python train.py --encoder_layer_scale_init=0.1 --encoder_conv_stem=false --fusion_encoder_num_experts=32 --beta2=0.98 --lr_schedule="linear"
Rows from block 3 of the fusion encoder of a small model that answers yes/no questions on an image's attributes, named by matrix and row number. Rows with one number within an expert belong to one neuron, the router's apart. Each number is 128 + 24 x the weight over its row's rms, rounded and kept within 0 to 255. All counts start at 0. Numbers have three digits each. After the name is the row's rms in percent of the matrix's.
Before each expert's rows are labels from the 100 texts, of 14848, where the router gives the expert most weight on average: "tokens" is the input token at the peak. Only what is clearly more common there than usual is listed. The data: patchworks of several textures.
# router: slot weights (fusion_encoder.blocks.3.mlp.router.weight, 32x256), inputs 0-127
# up: expert up (fusion_encoder.blocks.3.mlp.up, 32x64x256), inputs 0-127
# down: expert down (fusion_encoder.blocks.3.mlp.down, 32x256x64, transposed), outputs 0-127

# expert 23
tokens: "spiral"
router.23 118:162115138118075098116142140143111156118129125153104137095129105108125109149150098112148133115128145084096106151101172159117135110132110131155164168159178104109108095141121145115143170116152114130116080140119134159101116082140136088106116109153160103133126143162159127159125164167103081113144103116142115076092091146119163114155091124169128150162117127175155127098094120121121113097108
up.0 100:173122130109116096105132135144111148146127134110131144111124112122148117151134065114142128116137162086124127139134177122103125126098134115135167175174194116115127115136108140103141152114135118094117105138103118157126103104151138073118121120141156112151111134154166119133123147145065109091131135122136091100129099160094137113167106142168138140151158122181167110099111108129121130052126
down.0 099:131136095128137110124129122138113156155065153160139141113067098136109114126101116151152128118127141131131162161078112158127154130108122136135149162103071161127140091133104119122132136145109127133085108117147154142168121133174130086107167119121147114168092150083119126113148088154111109154105113096148105102129106176157126104096131151153115108130123136127114106150132133095177136142117
up.1 119:184096131090098102114149144133107166138136122132108135114125104119133104142154081101148132124147149092091098158124180132105121120103104119137147167146169112095126112139134141108133156114135110109132101146114118158114114112154127066122128115155148106141140160150158120147138149148097092098122117131127123088116078151096153123162090129173138143168147104171151132105086126125127123066112
down.1 113:133133084155115108126114163150139151123085144120157160108066079151131107124112095149155132129137132105111181154094134165118137174122141120120165182119067135095136093138103125127142134173102140123099091119121143113132111130165134074112140134124161152168094176105123126112147096155118122118101101098119105096140073174124133082139120165146111128142103123097131132121094156088170136136088

# expert 7
tokens: "rays"; "spiral"
router.7 090:114121128116089189112160079111111122142114125105129143097159132172099138138152174166157150119117145130150099107112111171139115130181088115171146102112137068108094113131114107130147112118144116135140109132116151107112126098100160109143114163080132157143067137137119127113125132160163123163136118133129098125114106115166139118102116114107124136096107117128093148133095135141093166167099
up.0 142:090114151132116104117155106126108144067115060114107139105139149155105105175136182132091141136092156144168081133125129154151131066153118119142118113135159124112118118102118166150143136095193119132097116159116156137134157115077135162165063093117136125129127116152177121120136156136161144145140158126115140171114167084152121158111121138111127152125131115083123142128143149121105168171139
down.0 120:124150139062126153136106147202122102117143105143089094114155148109159152127123139121136127117109154106110131161138104117109118105134139099142099148131119094157103167120152137143127100142134105161141133139174115100107154090108119133131135134164170096124149151159164155087121179110152144109111121182138104161084127142137132153115140141134135123104119134132123088159144134120159164147118
up.1 097:111141122144160108162130168142125121122179108116101082161155142082151142118123122120137078139149123140101113141172176124117140093106156178094094114157151146172134121102160097137106121128131113087129140101123096157124182153082082145156151125146129113100185103142118163110127120097135118060114136140157150124088140133093154152131132091149156154138140126150167116112150120138133103118177
down.1 097:112124112143172144113115147115118169149112155092143099137126111136126130093137139149144098160172130119076120139181133107142109116117162158106073089121104136117132105169174107114122185133096097106130099102131120121139132175112183118143123155106108159113127104096116115149109135136104090101120104115151147129132119156113161134125130114114160127141137091108137118148158100158142095137132

# expert 19
tokens: "white"; "green"; "orange"
router.19 080:084156108116139144138148127121175108145121127109100103141127129162124156084100137142178132145161119158132119126114134174173093144158109161163108134084130141113158105151131076138133136153118127136100119097118158119123153129101123129123142164080112140151114104099099130112121127140137101138134109101161134136090137093173164110100127133129103158077103116096101113121156097144127141160111
up.0 125:095097155115108153100157099098099124090083101133118149101134140164096125168111179131132154131085145142167099123151119153175147090167092111153132086115120109096112131135093165128156126101187116165112122130122153127133143120093164125160099101108114121126117143146133092125134183158144148164118147119116120151156134093174107131106113143130126139114110088080105136106150119124117179150130
down.0 117:141119117144148114182087142117160142126162111129098088144111126115152152127089122101125091145183184081113131155127134149116123098096128148139093163133145112179141120118161097109153132127153097124114161143116129116126152140140118094110149111143144118141151087109121140162110123106155158121135116142153138089092128158126157120147115099087116152155096122132122077142168124107195148159124
up.1 078:144128137120153164125102143151109151122146110107168099117146163116151139154150167144115125135107147136118128149115163089129182149112116094158166135143148102123108144112079121193108126094106113112147141086174055154132112146095094158132086159104144113080091082133117129110101138137127118119134116141134086124115160129109164157096125117136161131141111142125158134121130138152129100119147
down.1 087:141092109132147169094136118113102122122074127138122116136085129125056167139196108156138123172165092171125104125158099126098122121188133113141130124111121144078117135118138109152138166115127131142125123103132190163084094122112109128159128140140110122114101138137140138133135134137151090088119123142127148140111160125160142127136129112133100126158131118127117167163116078125133146145126

# expert 30
tokens: "crosshatched"; "brown"; "zigzag"
router.30 112:154148108142157133158094137123106079095157138107153055196146123127113146134116094154139117172134160154088173127126107115115173102133129106124086125068103112165124111114153124131138108119156169107112165139100090095126140147165112163092181110168169134134153120147125153124107134127141138100110123162113128101092160117077143145114122108092151143110099166165122151116128121111149150133163
up.0 075:138162137100115129106109146144156100160120136112097125152133157104136139092135120117162107117133112142137148136145143096125134136113109091103129117125152162181137138108139097171075090151113114117162108071150103120126097132118121116132132169063118132105104091107085136098136121113103084138144170128150111117138116142130148129100147133144154135123140137144117070121131137174132096102124
down.0 079:101118123102104137116123127105114102165162098139134120124125123139097152148130141143099151103138082170116118113154091121129137141130106116121103148119133086143115165130129129128097145140137121123198138107181114081106095158119120139089114148107100145128131195122103181142123140140138135123134145150112162179123144175106070190175152131124140100137132151126141140142104144113118084089165
up.1 071:112157116121142154108116141147190095120143170139112073197161155108116191084142148144149102122146101128121136115183130118112103173137138142120143149144161155156136160131108110176104060158105104118136138088161116127119157120144149121113149164095098160069097081093086145110127124106137115131141117130135122139136169112121168118102112124128136134089120152150124121135125115144154126133092
down.1 091:151132148101147173102124117151120130141153130117140149117158098118101147127135145120118118142171083153115113105158111145099153099134115097111072146173157115152101186124190131116102098117127154146157143141124113104125132138142140137117118125129145155090115125174106131114142134107169124145131101169150172145098152127115139180162145128104138094154149159159137157118105126126098140139175